From a checkpoint of a small segmentation model: batches of 384.
Rows from block 5 of a small segmentation model, named by matrix and row number. Rows with one number belong to one channel. Each number is 128 + 32 x the weight over its row's rms, rounded and kept within 0 to 255. All counts start at 0.
After each channel's rows are labels from the 100 images, of 14848, where the channel reaches its highest value: "responds to" is what is common among them. Only what is clearly more common there than usual is listed. The data: small renderings of single solids in any pose. In brackets: how many of the 100, against the usual share in percent.
# convs0: expand pointwise conv (model.blocks.5.convs.0.weight, 512x128x1x1), inputs 0-63
# convs1: depthwise 5x5 conv (model.blocks.5.convs.1.weight, 512x1x5x5, trained with AdamW), a 5x5 kernel
# convs2: project pointwise conv (model.blocks.5.convs.2.weight, 128x512x1x1, transposed), outputs 0-63

convs0.441 [157 105 172 158  86 164 178 125 123 131 134 185  93 170 151 134 123 109 155 103 143  91 146 137  89 131 132 137 169  80 165 130 134 139 100 153 130 139  99 112 166 119 114 143 122 158 120  99 208 119 175  97 148 117 147 195 130  98 140 164 142 213 141 118]
convs1.441 [129 126 155 165 189 135  79 146 174 137 154  82 180 131  85 137 107 131 103  85 150 152  95 160  91]
convs2.441 [115  77 108  85 137 139 148 117 154 102 107  83  37 106 184 126 141  99 126  92  77 118 100 196 102 184 101 125 139  87 135 171  88 169 101 138 144 140 165 115 162 130 112 132 162 120 148  95 119 132 161 139 134 121 100 130 109  80 112 125 171 126  91 105]
responds to: torus (68 vs 4.1)

convs0.364 [115 197 108  67 172  91 108 125  76 109 129  99 153 128 124  84 112 186 135 122 161 167 135 133 177 128 119  90 118  86 124 136 109 142  83 104 168 152 187 121  92 189  93  73  78  96 122  90 138 153  96 131  62 158 148 144 116 156  86 177 103 143 188 101]
convs1.364 [150 148 131 101  54 148 160 128  82  83 148 115 164 164 106 138 133  59 161  95 126 135 148 146 167]
convs2.364 [126 113 149 108 119 115  93 140  92 126 123 110 137 113 145 132 141 163 123 114 182 157 131 190 102 128 146 155  88 173 131 125 177 153 122 133 142 143  83  82 159 161  91 199 151 152 152 205 136  67 117 128 151  82 129 160 153 129 120 150 119  61 169 110]
responds to: torus (29 vs 4.1); chain link (27 vs 4.3)

convs0.384 [130 120  82 174 129 103  96 136 101  60 147 135 182 208 175 125 142  94 137 181 135 139 120 161 151  90 145 128 165 158 151 103  74 119 172 185 107 165 100 140 187 134 185 128 168 122 140 149 104  30 111 127 179 147 103  87  74 141 150 119  90 172 129 109]
convs1.384 [164  85  85 129 136 160 116 154 193 140 160  79 170 164 144 142  99 106 162 122 156 117  70 144 146]
convs2.384 [148  59  92 149 142 175 118 122 121 132 218 127 116  86 180 110 119 119 147 143  94 120  59 167 132 153 142 159  66 151 122 211 159  69 119 132 128 220 117  87 125 138  93 136 149 117 123 136  50 170  77 115  52 114  88 100 123 189  96  99 102 135 101  97]
responds to: jack (29 vs 4.2)

convs0.187 [154 158 136 199 164 133 129  86 113  82 131 170  99 127 175  83 122 179 151 130 152 123 174 199 129  97  96 163 154 152 107 144 164 140 170  95 210  89 154 149 144  98 111 157 113  95 118 167 136  97 142 146 185  89  70 122 100 117  80 130 106 194 119 149]
convs1.187 [ 91 112 161 167 147  99  95  92 139 169 130  94  83  82 135 182 173 109 110 108 165 168 162 112 117]
convs2.187 [161 149 160  99 104 144  66 163 116 136 143 156  85 170 106 150 176  82  92  78 166 102 124 164  96 116 133  79 126 167 147 164 111 131 183 106 168 127 160 111 138  83  91 115 143 144 162  80 141 123 133 140  68  94 106 185  82 141 155 124  91 150  89 120]
responds to: octahedron (26 vs 4.4)

convs0.297 [120 125 149 134 127 143 154 107 131 153 146 134 150 148 177  89  90 128 182 136  93  71 159  85  63 146 101 134 164 143 113 120 111 135 114 119  90 169 132 105 200 123 163  94 130  98 131 194 161 100 159 174  97 169 109 173 138  75 145  79 169  80 118 105]
convs1.297 [122 141 164 165 169 129 171 111 124 153 132 199  47  97 139 130 180 120 145 142 134 150 170 143 130]
convs2.297 [101 146 128 118 115 188 116 116 115 151 138 109  88 149 147  91 142 118 100 109  91  75 123 101 137 120 144  92 132 119 101 141 105 144 125 105 170 178  90 102 152  94 126 172  70 148 136 100 136 138 121 166 152 123 101 144  89  74  74  89 149 139  91 108]
responds to: torus (35 vs 4.1)

convs0.443 [131 145 132 111 102 130 126 100 169  85 149 141 197  65  83 121 156 149 166 124  93 183 179 112 109 136 195 154 156 141 139 127 121  65 113  87 125 162 108 101 128 130  83 140  91 114 156 183  92 130 161  76  99 122 110 127 162  52 129  91 100 152 117 117]
convs1.443 [157 139 126 155 167 155 108 109 124 134 162  86  91 121  96 186 143  98  86  97 200 156 136 120  79]
convs2.443 [122 139 187  67 115  92 164  60 137 109 115 174 133 149 169 129 196 104 104 130  77 131 112  95 127 150 108 120 161 145 109 155 112 141 179 168 120  75 153 180 116  80 152 158 163  78 115  89 130 159 133 122  72 130 111 103 176 102 131  86  72 120  62 177]
responds to: spring (30 vs 4.3)

convs0.280 [157  57  86 189 167 133 145  87 101  90 156 149 169 112 162 161 150 127  49  90 149 108  96 145 156  67 134 145 138  97  88 162 100 141 109  92 126 174 108  67  89 109 125 142 150  96 116 143 151 134 102 142 160 148 142 170 190  87 105 124 164 114  65 102]
convs1.280 [139 158 159 135 127 103 142 122  96 108  75 154 179 100  92  50 165 176 106 113  99 126 165 145 143]
convs2.280 [111 127  91  86 109  85 154 117 116 110 134 118 100  58 173 165 164 112  92 133  98 110 155 147 115 111 211 127 137  87 102 182 131 161 181 165 138  99 178  76 116 131 106 133 150 113 140 118 166 106 114 130 120 126 178 142 142 110 145  61 121  69 144 117]
responds to: spring (25 vs 4.3)

convs0.285 [120  88 149 125 126 113  59 102 163 125 161  87 113 143 143  93 105 144 145 135 107 119 130 105  53 154 108 181 129 116 168 108 152 170 172 144 174 130  51 147 174  96  82 126 114 145 125 115 157 122 152  84 155  76 114 113 153 119  99  76 155 105 110 117]
convs1.285 [ 82 121 100 121 142 147  87 102  75 113 139 105  91 155 119 133 150 105 143 118  73  52  89 122  80]
convs2.285 [122 150 125 161 180 109 184  96 133 161 145 146 127 119 156 126 116 119 110 105 118 107 141 120 158 164 173 123 167 141 112  81 118 150  80 130 172 146  69 168  79 144 130  84 154 147 145 139  85 159 139 155 176 100 135 134  79 137 152  46 117 104 144 115]
responds to: torus (32 vs 4.1)

convs0.143 [ 92  84 136 161 111 117  78  54 111 155 114 129 142 169 132 110 141 133 122 130 166 147 135  84 169 123  92  95 126 137 130  97 118  56 121 121 121 125 120 128 118 123  97 113 134 115  94 110 115  89 133 110 171 173 176 190 124 124 121 139 193  44  87 121]
convs1.143 [110 106 143 110 147 141 171 229 160 140 130 198 147  89 147 147 154 118 128 161 154 137 132 145 140]
convs2.143 [133  62 116 120 120 191 158 152 124 153 102 133  83 198 117  68 161 130 122  90 104 135  95 127 103 103 129  74  87 150 164 182 150 136 125 124  71 146 136 128 154 153 105  87 122 113 115 180 124 142  90  91 150  90 143  66 147 124 129 117 105 156  96  94]
responds to: spring (46 vs 4.3); cube frame (25 vs 3.8)

convs0.101 [ 85  99 135 102 111 118 121  68 150 158 107 112 165 126  89 168  91 151 140 116 129 131 105 132 121 149 151 132  88 148 113 116 136  93 170 117  95  84 151  69 157 139 212 186  93 111 156 139  19  85 168 112 158 177 137 112 134 154 158  79 133 113 129 117]
convs1.101 [118 134 128 147 115  95  79  90  82 109  84  87 117  62  65 131 136 151 116 143 132 170 145 168 156]
convs2.101 [127 159 134 144 150 175 151  85 115 150 154  86 127 133 139 140 186  80 130 117  99 132 111 165  97 120 137  82 109 139 154 105 178 109 175 145 132 150 148 157 111 164 113 150 180 169 122  74 125  91  86  69 144 152  89 235 146 131 135 104 120 123 135  80]
responds to: jack (25 vs 4.2)

convs0.398 [138  57 106 128 132 116 113 161 136 133 140 119 114 163 114 174 117  96 124 138 132 130 211 165 154 118 135 103 160 120 102 127  97  92 140  59 115 113  53 134 107 132 113 180 104 154 127  90 117 116  74 131 163 159 148 159 140 158 139 141  97 103  55 157]
convs1.398 [130 138 150 147  99 127 165 231 195 128 137 139 189 172 115 127 128 127 127 117 131 145 137 126 156]
convs2.398 [134 169 207 122 129 134 147 131  84 177  47 167 120 159 114 105 163  85 127 114 116 108 194  70 105  92 148  95 126 133 147 172 145 159 146 115  91  75  89  91  66 128 111 121 123 155  77  78 142 103  86  96 139 105 129 113 172  68 160 148 149 133 101 108]
responds to: spring (40 vs 4.3); cube frame (27 vs 3.8)

convs0.326 [166 141 114  88 127 167  94  85 144 145 134  96 168 148 191 127 168 168 169  97 115 113 192 111  92 109  75 128 160 137 151 129 127 126 103 125 175 128 130 132 184 103 104 127 100  50 109 156 121 167 140 142 168 170 161 163 146 117 142 143 154 163 139  96]
convs1.326 [145 179 176 184 181 128 158 136 139 144 154 152 111 106 138 141 152 157 142 190  90  85 101 134 164]
convs2.326 [143 106 125 153 135 122 111 137  94 172 119  90 158 192 143 159 142 108 133  86 192 128 195 151  73 159 161 111 150 114 122 170 124 180 175   2 108 143 161 120  68 157 106 147 153 140 158 131  57 138  77 109 116 172 113 127 119 120 184 131 139 158 158  96]
responds to: torus (28 vs 4.1)

convs0.392 [174  70  58 128 136 156 118 200 180  74 167 101 154 109 132  72 103 103 103  65 155 166 169 113  50 151 174 121 122  87 170  99 105 111 152 144  90 114 179 112 185 163 118 125 121 102 164 133 169 145 146 167 132 139 127 139 132  63 125  99 126 156 107 101]
convs1.392 [ 93 101  94 108 103 107  91  61 111 136 145 127  49 145 159 171 157 159 155 173 145 123 138 136 142]
convs2.392 [145 143 132 103  92 155  76  94 101 122  98 139 118  81 183 108 141 174 122 150  96 133 162  72 158 141 144 160 159 106  73 149 155 131 180 140 130 162 108  92 151  97  96 112 145 106 173 104 153 170 131 105  62  89 117 113 182  98 130  82 182  87 133 183]
responds to: spring (38 vs 4.3)

convs0.434 [129  82 143 132  96 135 144 107 135 157 108 107  93 126 142 108 101 151 152 119 110 197 162 152 118 188 126 152  67 113 120 138  67 103 104  74  91  94 131 154  74 130 186 113  81 102 147 108 141 147 159 181 179 161 121 145 121 165  91 172  90 104 116 108]
convs1.434 [ 97 136 116 133 157  78 151 110 128 150  72 160 184 169 113 110 158  73 188 127 130 122 174 112 110]
convs2.434 [154 135 138 171 127 154 131 158 149 101 120 178 107 126 138 146  87 155 145 133 122  65 143 183 148 180 119 149 136 142 172  99 157 137  95 125 107 145 112 110 133  62 137 137 125 151  69 164 135 132  42 121 114  75 136  58 169 101 157 106 158  62 117 110]
responds to: jack (27 vs 4.2)

convs0.157 [156 177 131 156  84 223 151 138  65 135 101  69 118 153 137 129 118  99 169 103 144 177 167 177 100 114 142 124 143  71 103  99  50  84  92 189 169 102  82 170 123 139 131 126 125  94 168  98 105 135 130 135  77 120 101 165 113 153 117 118  91 180 167 136]
convs1.157 [115 151 150 144 158 150 181 151  60  97 147 154 122  89 150 160 141 169 198 174 124 129 152 138 140]
convs2.157 [107 109  91  90 116  89 163 154 123 129  91 105 132  92 106 189  97  92 140 145 144 148  90 118 156 180 170 160 104 113 111  87  66 158 146 121 103 144  84  87  89 124 103 142 160  69 156  91 131 103 138 149 147 133 111 112 108  73  90 133 116  82 175 169]
responds to: torus (27 vs 4.1)

convs0.41 [137 110 174 143 114 162  78 127 131 126 174 173 164 148 122 117  87 128 121 145 158 155 144 127 169  87 181 109 152 153 134 137 121 140 143 147 129 152  66 100 138 186  91 122 140 160 167  45 130 144  65 153 186 140 137  97  86 119 123  57 108 115 132 207]
convs1.41 [ 98 147 171 130 141  90  85 181 132 168 104 137  86 125 166  83 110 119 191 179 106 130 140 139 160]
convs2.41 [ 87 120 153 133  81 102 139 103  60 170 138 120 105 123 124 100 121 154 205 152 146 163  79  65 121 114 131 152 137 130  98 107  90 124 167 126 113  71 110 122 178  63 130 118 130  90 165 196  82 129 168 106 126 134 136 142 110 161 149 101 169 114 113 116]
responds to: spring (61 vs 4.3); cube frame (36 vs 3.8)

convs0.185 [115 146  95 192 155 165 182 191 158  91 120 105 144  79 122  99  58  81  66  78 177 110 125 139  96 154  96 122 125 178 124 145 134 185 146 126 153 162 107 117 122 162 151  92 133 132  97 127  74 198  94 155 207 196 154 133  96 168 112 113  87 142 120 122]
convs1.185 [122 116 181 165 118 145 169 100 168  62 116  61 111 129 145 130  99  89  70 138 129 104 109 142 142]
convs2.185 [126 121 140 153 170  91 136  97  98 115 161 173 141 101 146 117 106 104 104 153  56  97 106 125 143 155 157 187 145 122  76 118 165 168 137  61 170 102 148 123 126  92 150 124 203 131 114 151 125 159 171 122 110 171 173  93 100 111 146 116 126  87 162 109]
responds to: torus (39 vs 4.1)

convs0.159 [116 122 147 116  85 128 155  81 118 136 182  88 111  51 158 111 156  80  89 121 166  87  86 172 114 157  83 161 125 115  90  79 111 167 156  90 138 113 141  21 126 173 107 151 186 139 114 124 111 122 141 169 104 150 115 170 122  89 132  87 102 147 168 128]
convs1.159 [147 153 140 111 114 143 130 108 119 134 131 171 160 127 165  59 103 177 168 140  85  62  73 139 122]
convs2.159 [127 149 121 151 139 113  94 132 120 116 162 178 101 141  93 154 204  95  91 110 101 132  68  80 142 124 126  88 155 126 119 145 130  67 146 152 115 119 170  99 190 109 186 117 129 140 153 127 144 105 141 196 107 144 150 114 140 150 144 146 125 131 177 105]
responds to: spring (37 vs 4.3); cube frame (27 vs 3.8)